Rows from block 5 of a small segmentation model, named by matrix and row number. Rows with one number within an expert belong to one neuron, the router's apart. Each number is 500 + 25 x the weight over its row's rms, rounded and kept within 0 to 999. All counts start at 0. Numbers have three digits each. After the name is the row's rms in percent of the matrix's.
Before each expert's rows are labels from the 100 images, of 14976, where the router gives the expert most weight on average: "top examples" is what is common among them; "peak on" is the class under the peak. Only what is clearly more common there than usual is listed. The data: pictures of board games with random positions, seen at a slant.
# router: router (model.blocks.5.mlp.router.weight, 32x160), inputs 80-159
# gate: expert gate (model.blocks.5.mlp.gate, 32x32x160), inputs 80-159
# up: expert up (model.blocks.5.mlp.up, 32x32x160), inputs 80-159
# down: expert down (model.blocks.5.mlp.down, 32x160x32, transposed), outputs 80-159

# expert 22
top examples: discs in an upright rack
peak on: table
router.22 162:507502500500485497489511460510486465486510494497510531519462476460473518518516491499576542512488492503527475495486482512510525459475475526514479523522506526492493495469463488477515485494514502496525469505530507536529482531519529487515477526
gate.0 130:528523513483462531517509455503475467474501513428484459505433518472515554478538484492519515480526485485469506467470474531503485490495545502499509528499512479493435483521478486499510493508536477509519526529502474492505519525513512511487514541
up.0 115:491452485515521461498477536463514513506526475568480527493549483516464447523448518496488508516467509509515529488528539464510496499496441491508488467500470537513550509458509515508500463494462490490485475477511539519495460456483490470493473497
down.0 104:529473487478435544478479490511504515502529487538487513534506480469490513540513519490502523510459544518498453505500497486488511491478491504464473489511519480475508489461490518546479534517489500503484523483527511509482457503555530459474515489
gate.1 117:520521451480474518473539494501484541508509513460541492431492489498503525490504526420493511499486504552479482472463502501467502494529491518528474477485510530534510512508500539506502527531464487495460516484520460514507490518506460514528538548
up.1 113:489529461488484508484543505461490499508457498521507566480508489481519497477458509455501511541490507533507485520484501500473543474547505528533495512500524535524490498487526529493479524511477552460455506501524508540528497515527468482494572485
down.1 117:487452529483524490534474510473524479516465500499496491531516496517465456494499507509525505532491470456497532475498529495518488546454434482538502534505504482518530461509469471517515439529504501552490480517495531512525473515481528432505460531
gate.2 031:508505504539443494512512532489466522490495432534532483549510510479485506509486473510541471528481495520505498528516499487456513512474473537559495501484521516495507522472515533504499515474519521472483514512519565490528508459513504494485531517
up.2 028:472496502509545517479483526480493518531509504509440551499549469525507504494493498493492523529516508510414494504469543490499478479533497490505546485515484438519513491529553537495518501486496519487490492466479488518474479568517471492473471483
down.2 039:487496503491490495523498507491506493505458475497502556484491458521502528544514475531516506491525495519455530488482496489514560482509501474448490492479480477459521460505495520488477540486505477520579518465518487519485464511462500459455558478
gate.3 124:495533489498503513513498506496495520520542470492496494479482520498540520497507497512487500483482527539515457530463505522472570508516487495529528519508522502480520557485498489545480572446487505489487503493520523503484513486522519588510500527
up.3 116:513517503492501498533469521510479536524543488509495512501482519476514491493495496526503507503463501541499440539456502531459552505522473487552529536515530508491535559466496485545509539439477519474480509514539531500483531504533536563518501526
down.3 124:463518473485493488462471494455510518519517516495512486484506497499481472465501509525476468481505511489475484500514499491542528487507527436496520522462548474522527520483467527500486507484451508509514577552492483502477501483469520512506504518
gate.4 029:516490512493464510530451483509507502491540485522424446484443514441502491489496491494576482475474491496473526497463503482548507465489500466485515495515504487540532501498504523537538484487448491511537532520503487514499500449481523543477475564
up.4 026:521495526477476532532439472511486489463522507507449451512470499454507484477528475504559487476459472502499555467482510488530515452498491475484505506498491483520495526492471483533532486502495500496535502548504500533494497439490528499486492565
down.4 039:548466481507442494502541517483505506468513525490483498509513512523472505515494504478474534509519504484513517483505576457484488501488497469468509536472507515534483526517502488521544470522480485443490501442522525539472515449480482460493533487
gate.5 019:487489491507474507509497493542544485507493471539514477530489482535489529491546490500542463470546492520476515518502511548509510499522496506523539475456525468500534444485462492522491534509496484494496457483510531476519475488525548510483487508
up.5 018:525498509499505493510482489448476499517477491469515525448522522488513532531476524516482512556451485490523471514496505446502526495466480500468484506536459521517476539527517516498520456496470561520452499497482473529517498527513502477503503442
down.5 032:428486496473495521504491491503469483516462490508458484501458508485493486499481517537518502462506499521529471518478489495482516455529509469499549474517480530548523523482517526499496530486530521479521492499507523433499516502503513491488470499
gate.6 022:503514549542487522518483504531465482470487497556455472548470480485509519484542471471539475503491469502500472521496495515516483519512490507524526525495543486481499482492459462541492524506575519500493503545552475498490537498518523509503476522
up.6 020:493496534508480505531480503540462470471500505508473494537469507483466497491530462482529474506527477499480457514493481522523506505495484503541537502475552461477535469459475476536521535499508533519509538568534484474518523501533548499520488527
down.6 037:491507493479531484523515498516486509530498509472485503433515525469471500483495525515529491508518465467492561458503557504532491532487504497494535510482484504486498540538510457486522455504502473527511494512493500529490511510513502491501483543
gate.7 156:492515529468527522515536524495512529534502512467511502502498488498529472509508508517516467515475507496508465512511501461477521549482504511511489522484478491440513513514509480494523504511524528505489455520503490531517514523516542566520501489
up.7 167:495534481501529495497546510526492507574477522515514543518509512478495500486468523482510522512485498541479467544494506520448534506550487535576504525498535514488516546478491514492510526497489531483480497504530488501549517514521513523532537473
down.7 163:487484488466481484502449516474483526503552479514526502475517474494500460541463506538498492531475511503480489511492519514513524469489464473484534474518468503493528540463509501533482526465475502496477522480539511512478503524530513452488506519
gate.8 094:501537478489482489492520439565481511498525547474533502495443531471500506467498493465496523448475502487497458478491474522489506514534553508489475549517523497511477496512487487499503527503478515494513568533552463506523520498507508549555525535
up.8 096:503536477486479493498518447559477518492531545465523488489443539461499506466504494468489517457479497478494477478499469526499503512535561494490489566512524501506470498506492483493508515493475508498522567537548458498525526490503514556542520533
down.8 076:447523503541526489502521521489526515493480511513504462481519532534478477481479484487481505484507488466499510520500513494516503502534543517529521487487508534539496549551533462448503454510506517478466514493481529490499497481470466552524499514
gate.9 027:502507529494476506526434505496485510522518495521450509528469493515519468488520469527564508512477483504458453514472493486504501501487459492542539488523501479478542503478487501515524510475534462482493498544510496513481551531531527488500462539
up.9 029:474506449490506485484560492513524503519455488479533498476519490507515526508460507510458511476530516479539527481539519486484499514503540500511488506461500523500468521525500526480473522523452514523496502424479506518546470478470471500548505462
down.9 036:522478492523480513475480492487448481498523494510535467517461491511513514531470518517545535525532531505489451522497451506477506451543493506496476506531455529484466486482521535479516524479497552468494487482462486467495521545502480520486519517
gate.10 132:510474498474481516496504490500503496474547516486491493501505479483491490514515472483528530510479496526535569457515486509545493455462474498508497465512466501515513445474484496485514477512469456523545481493497511536518476464456501497448491568
up.10 127:525469491463478511521495502502468512468548532490487512491467481468477483500528501503557521497476489508538521471519482518552482442473455497472506435543474515544515457484506511495538479490496454509544498499517516530500486471477504510483479530
down.10 126:535459508469501512554506477487504496489492488504511491523541492534490507474486502509473506544472530449485571493474547514546495515518523469498563541510495471501468508494483489493520509502478505504489496509502490515475506474516464511494489498
gate.11 032:495517528527527505495499507525537501465498498519499508551502525458493477494515494503518474465546462511532510520529487580522514522483496496510536531482518485511485464482488490513483511528514476483508504523477490481504489453475521505480498545
up.11 029:535481477468490497479521486458474507514527501481488502445503501501509484486457535472481509547462532492493497485450497445465508460496488466476477488522499543506511529525550482478504440505472519526489491481515521524484497516506496522528492504
down.11 041:496509497491449513494500502481496506493532510500478503550505482459532495493504487535480499476488492533517490488500508468521483443497532474504507497475499493511496469502504537494491539493496468472487522464522508480509467482550493524526514464

# expert 25
top examples: noughts and crosses; first side has more; nearly full
peak on: piece of the first side
router.25 122:505508475443494502458504459518503492462513499531489467474471521490556504499514512477522509513487516485496514495523468514551513458495489475514520546486485475538469523514498463512510475549490469518507444511426496497494478502473491502493480503
gate.0 041:506477525536489520510511511508505443503498509508515543549515453501454487534487487539483482459501520495544501497538532511496475504519527520520477434453504549496518477489500544502483531493509501484486520456505550483496507506506474508523513474
up.0 041:480530475492506469505523531536494529476506479512501464432472555486548458497487486465508503513519477513453513471471496489515519525500469488464538506526494480496483478501494477508522469516491518503487484538475498533532496502505487525466490560
down.0 072:495501503475506518508494505526477531459483476497504468501460541484508491537492548509506481465494515477508462529490500510499529488473411480461528502531479476503470519470504458495543485526513508515524496509490494460536476507489542500432497517
gate.1 106:510507471461508481504500506501446510508501515497480445497467524485526513476506530528496495502479474506459544475521458507539482463503497485479546523515456491479466479503487474505494462478507482483502490541500474489512493475494529546462451532
up.1 106:463490524526497514509499497501538479499507476501542556501534476518471478507490473469505488509509522508521469532469532501475513537480504509518469485494546515501539524495508519504488533516492557503478496475506520502489512525510471457536545478
down.1 116:501503510458478494510481513526465526476499485501497503512467542499484489542513548492457486489501500490507457504512496507487528483501428482505520528498473485477473508468483441481520469469529531514544481507489498462530487481499520508469484511
gate.2 064:506498484559499478492493502484481486537485486497495540502533467514454509515481489502503517483513548506517477537479533474476491478510519544494498486483513542557531494532541528480496539501511538475497494456470506474493524510514494475504523452
up.2 099:503501504498484488486508453496469442528485507504515504503456500486531531476477494528534501529557513512473514536497465562561451476527520509529545552476532497507483499543463502511502492531499503511500475489484476474529473517468509512479455452
down.2 112:500519543534488474504475495496498479484528466524546485539500512521496555518479496481490527507495498501511438482442506503511484493521536543501531500496551504493499463482490551480452493477514533501502480521514472506489519524494493510540473484
gate.3 031:497453533506455507520526514459477503550492495527498513506554492491488527501473493493551492512471479512494516512482541486486497421522511513489499524485507496541568569515502493453505498486475519488466497434527512484496484518523459514497494510
up.3 039:483514511533479472499516458506523491450481487441498490504481523549521524504501495491461530514512481469492473516469544480487497591509527525509477488484475479484470494521460503482513494508509484496513518539493543485488527502499491460477488509
down.3 048:474487516485478522482540462473470493508540466532521446537466504545533530557500521527450489524507523509512497469525492526521532468488486493465494514477477492506524506545490450535477499429492455517532523507496490494540498490487517490526476498
gate.4 072:506509485472492512483459479535457498503535508547489474516480532459513470483496526482506471522493491496498506513562474519533523465537505468527542512503499487511474502490505486516520469533494500537508501519481460505497464467440529523515468523
up.4 064:510511484488483506476466484528469493508534508552487491523472541458503456483492530475506472517499497484505504510552474517549517463544508480524551512501490484511483517493499473519509471544497494534515505527489466483498471466443528512516468513
down.4 068:527501480472509510523516456479510504467483528503507483511498526496500482523534525499466474547529511491499515467512503501470521493484513473472491472519449488479448505529527449498544492486518471505518509512502523519486509464470550488473525530
gate.5 197:504514466497491476466514456508466474485503498530496473484505499500541498500485522482470467544565523491442495471522496423510503467521552487441523491501480496443487486527516506491490529498515480465546506516485505549506520558521465477529493462
up.5 208:501508486442505514472516459509438495497484512528491451483488518471526502476480532518498482505512510476488525497536453478515512430508516489449555537491479479495472503528498484495509516508524511495536508525452474526509496511508487526512516465
down.5 195:519527510516522504534531477493521543486492499453464546516511491491452560489479482500518529446497478507505551506499542493469500517480497496576466447489507531488488499472478497461519507527517467467461500489528532461470472460497471481524512479
gate.6 073:514505490470495510483466485525479514518533519556492491524474535459485460486497537502502463525508497507504510528552466499550518460539517477529559514497496485495479482473492484518512478529486490531518494522493463507502473477459533531503492522
up.6 065:507496499467486509487473472519469501503535518548476480530472518460492467502503549490511456529498494496506506513553459501538517450530520474529569515504497476502494487484481486517513483550482486538512511518494488492506489473442522534520482524
down.6 070:547490470500519498514501478491489497483493522471480476506497512503497498492500515500473502536514507486472523468513514540489517500511528487454474487521463477465463532520527449510554473471494468495538503512487524526467503441505535500459513505
gate.7 176:513509469518452478453490487518477515508525514557458490499483522469559486512537517501496476496512498499500504497556458498530491472542524480518528511476525472491480487494493479523510491518479449501529525504474486528516452485467514522516478486
up.7 178:511510464515448478449487496515480511506524513564460485500485523468557485506538519503492477496512495502500508497552457498534490469542520479517530510481523473488475491496492480521509488524479448507529528506477484525513448484471513520514475486
down.7 142:525490494463520520520512477500493478498451521470496472524510477504476480468531492548486515526490485485494531496479490508465503566496521496478507482539478504489485509468501473485512471493486455526511502505516532526452488479494531479481509542
gate.8 097:508491483518453499485499524504506492505503519444506523531509507536427507490505474485475515494483478503476472496474531527480469569513507499499450438506540511520506476518542515525493493512500472519489537471572539462477506500479498470496510538
up.8 103:526535484506542478488480524521471526485532528541492523516502525488510437519469503527513505491482507463497493499548476511484552511547514497473473508484454508524497500453536500508532498490495444491509510510502478537479454506526479511517497510
down.8 111:481479520539556470533470500513528498477504501499524509464521482505521487488463511467492461487545491504469502525508554477517527481479470484518510491506468475540478495506508501495542483510510505514527475551522519511512526515548521490468506508
gate.9 116:510532476471482489495485514526513530465492523530477492494468534492537479495476533504473485502484495476501533514577472472518509483517509460496520507463486456530472497529510456537531506509497461513516502526479477507492505480467445522554498495
up.9 103:485497460533473489462472489533484522509544455551540501477508500493532469521514486453486457563533522497455488520497506485511544481511496483506493505497508516515523500452513517485498496522492495509520482500490491509517477504474543484483450520
down.9 104:544510485497512459528530479476514445500488492460480502564494533531513499488525498519467522524510484487495555477475524548445516533489509500543484507502450495428508468533534485516511474455533507534521504451478522505500562486501480522488494490
gate.10 023:540493542505523441504513489473503460480452473483477491504511469491487505481523517455480527491513486492519483474473545538459483519550511505513496531519501503499510541486520535481535441493518500517478470473517511463511513535507514483518508478
up.10 022:500520519500478467548532532491469486494467491474501498520482512487500516481519479499492498499469493507489535452492484506476459505463494492524533537537501504472505528471472475507530419496516505519525509531497518503522518492511520468466539542
down.10 038:492483523484484512489493516511475528486499524501507504493522450514451532460503518518507489489465465552481463473526491523522498533457452474500529502494499475561498475525521494513497447495495471494508491513513519534486494488549466534540469503
gate.11 073:511508503543474475509523515476502489502520508508486512510515496519483514522500496509517498476531527500505473503520524502471513522536561533487478477496494529502505501550508519481479576485521500464502535508497508529502532540518448484571557433
up.11 083:530496507516504522514496535498487549463503489464486514517520513498459456503486517441466530521471471512500487468496538433447512559487478512454460465502461502482515490477549509471500456485507484497478519523530524516470478494508516489523493527
down.11 093:521480471480506525505515510517489499514505510474469495447512514486510439471513517504468462510504502496492536503543487513493505489516458468444492507501490484463482507526460468535555469499489482516535508514460499493516464475532542495459504495

# expert 14
top examples: nearly empty; stones on a line grid
peak on: board
router.14 048:506493493502553509531483500510518494502467520539458472470493513533468459477473534502473466477505481489504520480473507509471520505555482472457527506508470499496522521546554476493504493494528517506495523538498464506451529474504515505522515479
gate.0 037:482516524515515483529499497496491488483504486523549481485513515420474464492502494481533507510463483524531519481495523504522491529515522524515523519472525494461494518477506518491498497504515515484495499462459469517502534489546500510507508542
up.0 035:509472467495513514488457457511516477511474478460484538571522455533457534531501456514561505518518517496541466516488526504500491483475470529505474499479507505514491485480483506484509453493507493484513455526502517526498485530488493489521498515
down.0 056:517518549520443527503457509507507512485467455496459515525526457529465569564502512489525488434507498538496502473533500452484499481493443480460498481487482518480486493492520522500487518493499482495491500463495528497470542511515503484520539536
gate.1 024:468504508483531469505489540495486539498491535541464468511540476441474488458499502498530482458485498470502506489512495493501493474537536469469511514467489510540518502495483530484502515464547498449480488461513480479512512521505508492480491472
up.1 027:452506492487463489524509550486525502507456524492501496504532523449497498441493473527530487461529503518476506522484476490519472480527533474490481519489514495505511503481545529474458519508488557496492493464524470513496510531498506574488496465
down.1 045:549498520524489501507480476484501466494525465521511443510477532493511491528496493555450519475499537519469485505487532544462498545526539446516502520520474494483424546499517449547530443480511540503486433545555529526475468488510478507475511493
gate.2 187:518511502501485516516497515501492516517487507493512560529480511496472523490474478479523497478472480497485443532506510476464477492510464535482408479489482552534525551509542515483510493533502520483491481480528492488505487513508537489534537506
up.2 217:512514511482506493502541502464513490468490522504462481506460504551502518475515526516504510483524489503472547471519504500526510494483531460497538522486487475500480499540494491486498529463527483473513525550442502483490485466469429516522489484
down.2 201:481516524498524466490553481482501499495488466527478441487525490481528459448557478516488495480464476499516493471486469490546530521530529468520514577496501462491480464481476476479521484509502492507502495498482518494495480438486522561512481533
gate.3 022:543523474491505466491519492479493518484507493522507492503474547486553504447512456532516466531489488535481534470455498518486514491471538484526480514517503457478528522511534531476535528485477514478512490543514490562439529514504512501520515471
up.3 024:495490522442469454539536456488478486499496483468528496544526495472494468485539477451426505520439514477485512482484504490527477472462509472500497540504508467488497492520478494526506508510513482511498531482449485487525534472508465536500530493
down.3 046:511528491499552481490503494491490487461446510456460553506488506559482516479512521493524520489495514474482507484509523512481504531530551473490476497533559482511486507522509496512534508513474435467530469536499487520496475483525462528513504496
gate.4 022:506501502513507508497526502494464512514488490503506512537536494523502524503533446557520490517526480487537474486483475503485491478495489486490526531517485495471454494513503514503520516536447490537511541462468487500490491517509475510484537508
up.4 021:517499477529473501478455519495445488491460529453507465498484499506455514560490494496521489497501504489552444537479530506489492479491419521506471511467461460498517504490498463519492493493530511516521474535495476521476473485499541491479483500
down.4 044:487451484505485475454515496490541536505530489539500467540534495491499513512517452477491497493536493521547463482476489473523520495514449495469513504522481496460490456426520483492511509465487511537493520519489493472558488515474492492533473474
gate.5 038:537490463522465496510486509462475489476480505455536524462491534544506558480496531479497540451487537492481476490503524517499458494473508573499505487504472492496508522515520530462493528508515489516486520479532496502476485545531492509488495516
up.5 037:447518510483530479488477491530520502525558524532454482496493485498494485518488474525539487525506492501545509461540492498540525489515485422522506482483507492481523497513470462515489460468517508473517465516479521524522485472435500466514478489
down.5 051:487491524494531542527491497540513469477503478518512509479469506508510490500555481559533510509475509494523500516461496488451480541550500523538490519495492515492514511474488504491487536497528482459452462468534524546503483524500505495517475505
gate.6 182:513496444489475508486484504530530519485474481477529516520533510478512484524477500479467499505464508477501530500498516512483494514527482524483442500466531475487492461503510525522485490544441520549489512457555473499488484505505505488456527554
up.6 167:496504506524509498495481526507526476466459513487506557577465506512485480469484503493485491464491470470469509475492523506453479492495500518502452526485501494491504524539538483515500495505490499500508500501475464473503488473472497495509537520
down.6 164:479508493497445492563491482540471468509546501472540523486452506553515502500507511473542521521517486498494474528498523475522487480496475502497507477487476522544515506496551534497498497491498482471560494496569493498471548523511487503489467494
gate.7 025:467530487533505500525504487471508501450487483509489492493488506505447515531509494534528497481501511524520460491464515462452529486512431487482461479478520487523548486536547561485501454511532495476479446491550505456489489522516463527529492528
up.7 025:477533512543503485536521480495498496491470494468507520511506516514481530492532518495510485484510529455490507504469520495476519495487504522483516545472463506481493457572491558494506555546500483490473480455537499497522528511533489548514524481
down.7 042:493491524473504529541528494464507500503495516476516477493503472483488477539531553484513495469519473510494521491510471490501472496477476560465495571522483485504472508492494461519494464487530442477475466527491550523509506502528510541510460482
gate.8 029:493450496492495496470495498497497485499514493439524455518535469497514523533493529469546498487475528484509509462472487492523512454489519507497539514529465523469492524499509464499530491495504490509511492521496509523483502477540520485509526503
up.8 036:492470543518487533533472541518504463492459487506540520554476485502474469520459499510539469527470448508482488517512526482506481501494497527514503473497495497474498534460525521503529444491505489516511432511476450504480465510505532498525476538
down.8 053:474508480462480512524477529517502494489501511492476527491530456513475587510514503539511489468541504485469458489516529493489478506474481507449526450530444493475497530491539532525484481510517518496503527439494480481466533504475509519523514521
gate.9 025:466504494528480465477491468437482495500493497511531464476477466465519468506492503524518469497454517514505502505506486504500499526511513472525506492486506462537513509477447520522478509443501473483524494528533524468505452524498518439538471472
up.9 024:503525503483455480525482495495487500483489440482469544498532563485510506512497476503521496446480491531500501545501487456510502508469482470488474490531505547504520491461550521497455522533503545495503532442518498532522549480513524485481509532
down.9 049:524436501487474511439537464474504510515487506470438480492513506498491479501473497491451503523505566518513486496496531499510453566525509469520480537532528511442514476479479509490507510473503529540455491508513511507513523509532495472488532478
gate.10 027:486501498532527505506529531505500465495503504557482444495506478488485509508536465489472488500500492503495545523479474468502518549533531443515526481553506444493495521504501468529491529511492458522504515538487496481496512488516500533522545499
up.10 027:485537495472499503535518472473463482505530507499513492478469478468500502572501479503537507465514504483523472488556495527455486485450480532488439530512474515518519483498502516486527444481501482553504516486538527513519502478500550471478482515
down.10 043:494515516507500513483499471492459496536500499538452516506446502517503515507475532476486506488511535496484513519526511514537527497500544499467538474550479481504523495512519501492484521521502471485525466455523460506506495456489516549519454521
gate.11 180:477530521528516481529478516526528476461533469506470540523475513527456483483501454499503502489499483463490513480420546522457530524495480501517471509512506536501523525523522478515478501477498513467476512508495502485469511463483453501507534536
up.11 193:468510518519503474526456515515524472474528446482484556533480501524462488499489440496528516489492484466476490489443550525459518514480454525521452517512495546501529534517515492513486498481490526474464499496516506487480487473491473495501532547
down.11 175:511515490502532479462470518461487532490471485526481450499548495481493491479480482534478475503503485467498559446506451529514511492493500484488530567521515488501435515511472488492526469515528485535504508524472502529523475494493492499497529497

# expert 9
top examples: nearly full; first side has more; stones on a line grid
peak on: piece of the first side
router.9 154:453527474513485503485505478545546492465509460538537453489539516480557500514514461460499513493513519499540461527463522473506546542487512505495486556496557485487482494505467498514478522516494501483518511496512502501498517507497485498516504546
gate.0 115:499464494484442543487479485503532481501466504499499491490494478504526496494518505496519501496490492500485500467511526459529512498465439509483511451483475514509507509503542491464519502500482532492581487506497501531526498483417545525527498494
up.0 143:529494509499523480494509477465486512515523470459498541490510484510463521532490525538488541507488522496510511524492467524465496448506523499530453529513499497511525528516466502512486495493539484519458489473494546450492487542547468450472489461
down.0 112:486515450486504479537498478473492466525506434497525483454462506519507474495534495511495527525529515485502487528500492527487525502498497467553490551525485515509545489470519514510457503494513508527489440530511504465521487514495515495555472494
gate.1 122:497511492476454521524469498516475507493480530498499473461457493520542538492516477468488470500503502551485507534519526466575477500472551482469537483500539478506489498518521499490485522523479482468520511498500473484462518491481487495510468519
up.1 120:484478457453499529489507487493521480495471497483526466492549481493522526503523503490504526531448480508536534487460505487506497504487459505473518482525511471498501493581534457507481469540513493530504489483522500539473521514498493445484521520
down.1 121:512489487501497541511521481520498531451485522481482488461459510462486540476499505479516504460508501481529505500485501490503448513477501534454500477468512497494442542504502436477538497552495477453510511480510506491446494453486532544490517538
gate.2 106:480539489518541515506493508513501471495481524528506496502535512486551496496490503471485452488506535473518513552508497499499508501521535520498519477510510523470502464462491525519434579504518520508472526502484482514470529505552485512457508496
up.2 113:485532478533519514510510519513490501481472493522509454497526527472529493487495506471479472489518509480502514522493495513482500515512539506496526486478536512456482451471503506530459553521540519497476528519498482533461545505539482504454513517
down.2 100:479552497525500483516493496493459520506498459471490493496490531513437524510484476498520518523469462508514489543500468504480489495515462518548512508510472531548476507491508480499504483489525533471467484492500496487467534500472477502515499501
gate.3 085:492505503459468530524525481506467487503494483474521491440505496511516525518512502473535499506522508480507502498491528463493531496450512501469538460507517458450515507521514493498488514508499547512509483480533514495487531526533471486470491516
up.3 076:493504499489507491461501490458525523504521481493490546540522490508508475505485545538469505513486535479478515488523450498493503457518510492552453508526483514506487472498461530497484542501510463510496516496434481483537443499511457506489522434
down.3 085:471514487470503510495493512501500533527498473500517515523479507516516517528506512521506510537506538526497480547495506513456530526507512508544484479490507518475518498470512555554472554488488547497486495487512478486510519543515466452480520496
gate.4 015:521470525502426506484520458452467532529516511540503499509496458482441487527531489524534503522531491541468454476516488463507486481495467521475496545523509522476507521515513491505474478492486528484505510479498520497538516489522502492501510485
up.4 014:520485535518518512507494507443475509483463517544499519540471481449472511526499495534495493457553471504470529484542517479451502468472529493505544521498521478518511533490519515505568507526494532485511545463491465520472517484498486487483481501
down.4 025:525519477497485508475523462499467533491496508442474549466503517467548505477508544492527493482510462498521461520546482504478454514522491532465540505477496528526522486507518534512531487478551511503544506504488511481516478499456559483519467478
gate.5 116:489512503518526464485560509512496427527499557554495472509489507483513488511509497469503462496509503517504461498515491544498466500545466495509535526505499508487495481543487507489489490496538509553504492471474493508553492505531537551559504488
up.5 126:498492514471534490516494509501511534530487503476507582514523492489456496512470544531512516502483531479504540522514505503491525472497525536530469504505492534564561507427458543507485534467464513500481512512507505480518511503531487470433507480
down.5 125:526497533520506528476528496505515519479478551469474502479504470483457534495514521484523502424476502536521516461497542454512490493463508562427492459476508512484461524532459499468528513518482451447507508489477489521468504487495505496527487482
gate.6 047:501484498496475507472504505486487504532502531499499489534496473501539500511505496515490514554495511506507489509537487526560463483502464506482514517507497508540517488496479564473509474439475501518530481481496522495537481510482525505517472492
up.6 054:496490511478503489508529499487511517494489475482472475510464510506487532492549507522508480453498476538491490499468516498464478523501488486520516466479503522500516518524517479470559493497555477472514479493483537441516510471476543523535497506
down.6 063:524487485536537479498524473492521490482474497496492510528463534484525473515503509538525490519543507517536526529503477494491497531529527516543497513456528528475480478530493497497485478539518504536477455523477487477547485487515546519466469482
gate.7 098:493507506497504492528512495513550540488528465472512492480469526455492476481500487509506528473486486519508481491441493486440481525470496470501478561477533475480493524527473448531535494503509486468499512538497511462513519471477518519496511515
up.7 093:511497496506496513473481503482456462512467533530484514526539473544519526515503513485499474524518514477507520519555510517565511476523509527503531440532464522519501475465521549469456507495486519529498487457502487527487478527517476487496484482
down.7 081:518498509514494487497483496494545510512502464479481526545502508501495502482503495498483534522524508544528526516492519510524487529506495507572496523466522528530485452503533555543446492528500509515485450518512474468520509527470508474503467498
gate.8 104:485489492469489486493443508505492507522523479522501553498521495509525488493501500512478506485487505447505489513493476502518545494531485505516533518459491512568523467432529506498479481484499553448527495504500538472525535544500543500527481504
up.8 104:513490493539444513470544469482483474493524498493478490472419501481540507515504508515528552523532511496507475454517491513536466467478474526463472484489496503448497472511496483493476487498495458526535508493503474532516445500489441516490491485
down.8 104:472491479515466532499480521498468488506521471488526402433477479560554495497504490492501543546526506491485468510502469487523521483500478454473559509519497466499497511477510498469459461472536529486501496534506514527466504516475515499487476516
gate.9 150:483501475506512459490489503511521488524516457513505483472505509509479486483515509501458498503508514548508500533464493543503517510539472470544553514493538505517563478483534467498452495474505539506484495494496523408551528501448506518496494506
up.9 129:507488558475522496540490508487498484473471543489477548501488506488526493502483534529535503468509504466521506502521480482492528486486540523503509509501493488496481512502467507487527529475515496515522480512465499501512511497544501539490513460
down.9 137:502508499482528465491555494513567453478470506504478454516474515493539487491540493469491491462514508516516513466505502467506492508495542477446487486464489437479493462551471488494495509507513462543509488480469510519534510475483517514491481524
gate.10 109:492526479521511474500488508510485535473529464501505477513530528478534478492473470497502503503528475497519490469453465506483506542499545503497472574485509462460454506511442476547524480503484453472481530527522472505472503511533477460478512520
up.10 098:502474508469516522497502495494505471533478529520508525478494489506471500507499552504493489489478533482505526533550526516528518455508466495507526447525493527555540486467548513463475530486518552536511471489447518478535493481477524543494496473
down.10 103:482502511537530464500496506484553480497494456495489533537528474521497536474486493506509524495510507563515532517465534505506526528501516530516499538470532540536508474515524536512453497513502515484479483506500479464519529514480491486509497496
gate.11 102:468481517481500503486497492510484488508489514500537476479530522523513482489535520494500462541504489520479475525495506477526528518501530470517526530531508457478535528536442489468520483489459508566473494505482482507512479505484521507527474533
up.11 085:465516503496522498480475513528486515512490496547543484484556518514534466495485532471480461518489499513507472556484514464516536527517515495527520540513510469496559532485456493485501491504445528544462495514494469503496509500512548520488490544
down.11 091:516457554491476474531499532463477504504510490538507489482475454579491494549494508484473476527503481503494489492505526555484482475491486479531553504493474507526535520498514515498471499487530499491484469489517517480478482460558512507494471470